Rows from block 2 of the encoder of a small segmentation model, named by matrix and row number. Rows with one number belong to one neuron. Each number is 500 + 50 x the weight over its row's rms, rounded and kept within 0 to 999. All counts start at 0. Numbers have three digits each.
After each neuron's rows are labels from the 100 images, of 14848, where the neuron reaches its largest size: "peak on" is the class under the peak. Only what is clearly more common there than usual is listed. The data: analogue clock faces.
# gate: MLP gate (encoder.blocks.2.mlp.gate.weight, 512x192), inputs 112-139
# fc1: MLP up (encoder.blocks.2.mlp.fc1.weight, 512x192), inputs 112-139
# fc2: MLP down (encoder.blocks.2.mlp.fc2.weight, 192x512, transposed), outputs 112-139

gate.135:496496455506536471422534483534491502499440488477503483538592411454557455487491552474
fc1.135:532527500465527438395513445558522517487377430497425501454550403464526451495579482445
fc2.135:450485458521490493611447499414502470549584473455506454468507452495568537514509507514
peak on: backdrop

gate.378:500501394488473466458501554429467575519586562579512494522502528534535500561477448548
fc1.378:591588431465476451512432510429453544462543542526456515475540531489556530496519418436
fc2.378:510498513552511544460531546420598475442558436480560458472477581504509473497495567574
peak on: face

gate.183:490611550460523522450560522539451456479505449491579492528507518543493399469394392439
fc1.183:512509460405469552421588513471506436521486552418546510387489442376499386493464514565
fc2.183:492598439480517402559405529527536445481535531455486565458584473514515412475526510596
peak on: hour hand

gate.225:538512522484544506469473445517434533499492514477560588457470559427527477509482506502
fc1.225:528433516481432461545487506482513425538551556521548467531542472545532472426528516555
fc2.225:495375491514501448418448460526528509455524519471520443493454503528478542498542432539
peak on: case

gate.261:433451534486434518436530462502539439515525471412434405428430540594483597366542625468
fc1.261:509471399496500591535510434508541497461464493415561445459491493519423418512540509636
fc2.261:447530407553546492510443532491432522533452513546495456570498505623457455424554572410
peak on: case

gate.218:442470437527526492427493515536470499557429599480483520534436593485509561500465514579
fc1.218:437503446655437464394464467554588584430487437588479547566458555474468509500604567490
fc2.218:457488376461480496580473477520518566484505418449479523567648534538490520486454505471
peak on: face

gate.185:498501540508426489590578537526521523425500544450514457506425528529507484525526533492
fc1.185:509491445523590533544443523523513485577452433481491479507535478413493458491493405427
fc2.185:544516479504472480560458473460464564466456427432529539483483555470560522538541431557
peak on: hour hand

gate.293:475527576568541456592445486520501545504533573594422497516523594521422360500517406541
fc1.293:554512514473496427590541516533550545405481563552491558460552496606548447489528551444
fc2.293:607606516536488590466399590531432568558473470498487525408453499460529564518495508412
peak on: hour hand

gate.460:422519431519465531517469541460409483418554539450394455407492519600501492523591397556
fc1.460:468454458491399463515511522490434421391548495454396464442447502530483542502593366577
fc2.460:521514458498526456579492533487517445513497476494464588514443514523443484597501473485
peak on: face

gate.284:606479493531455465507506484474501480368473501521538472506525512563499489485520637501
fc1.284:550455472583430469507536479503517451444508476497523395444502451525482542510448552479
fc2.284:467452375565496517520529507489539475447561491449437465476441460417429540522502479430
peak on: backdrop

gate.102:466477508537514560503575433499523443425585457479552477489405526464377490466538444501
fc1.102:531559542512578505505442548442535534456550429497360493537543570520487607479548507614
fc2.102:443580446529496535523442499542456525464449440476507472520517509445522562516522520503
peak on: face

gate.123:549563538408439571485460434436599544511466511555523556531467476523490468482556521521
fc1.123:492528538532488528520462579529472528512447466432562561431515443493548412517492505535
fc2.123:479526546497451497496499483547508443486483567539371535414453564547493489464529617445
peak on: minute hand; hour hand

gate.153:508445471469530428582476489542520519453615540616383474513460632483581494625562438522
fc1.153:543525477537516534479518527456552416537431443436529512582476441477480535530480593393
fc2.153:514532551521552426508479412545668524455591566519482451591478499469476413573478513500
peak on: minute hand

gate.231:449549469627502519414534531457479526537498472463533457539469493553493572449582579508
fc1.231:549503498484495544594487483446445452511532429584464566419363552467558566521469490575
fc2.231:464429425558539512554538417459479525480539515495506565504546472433486537461502605431
peak on: hour hand

gate.343:453450439440523502557498464559504493491459632525503564482472548565489448514433457531
fc1.343:573468561458489527489548473418446532539366497531529512495535484516567466442407477463
fc2.343:502622512598515450571476445501550489526494496443487571538486421562485527565356527617
peak on: hour hand

gate.471:515496507454509524427439539550489453500522518458553543503502512439423533558591439547
fc1.471:482553593456499482444580578561536533539417568433508478458599409542556470519439568502
fc2.471:463514468566484509518440485441506521534558493531543588470527513554447484596450541528
peak on: minute hand; hour hand

gate.203:451529547445457510512520578432613559528518420483434518513535496460495460584514594470
fc1.203:484529522402522567489488535433478532544450388462507531486542519466454535524517629477
fc2.203:508496531466556472560440501391514481399524485491485488525574489513521514500616469571
peak on: face

gate.351:423513415576529483482429480508513547391564557575476460511429481415593531574459551502
fc1.351:421485427565487458429382435533483513372517513547505488538427473440575580607456578544
fc2.351:556473464560463439599411503529474467514541575469522569466517577422501466518446541536
peak on: case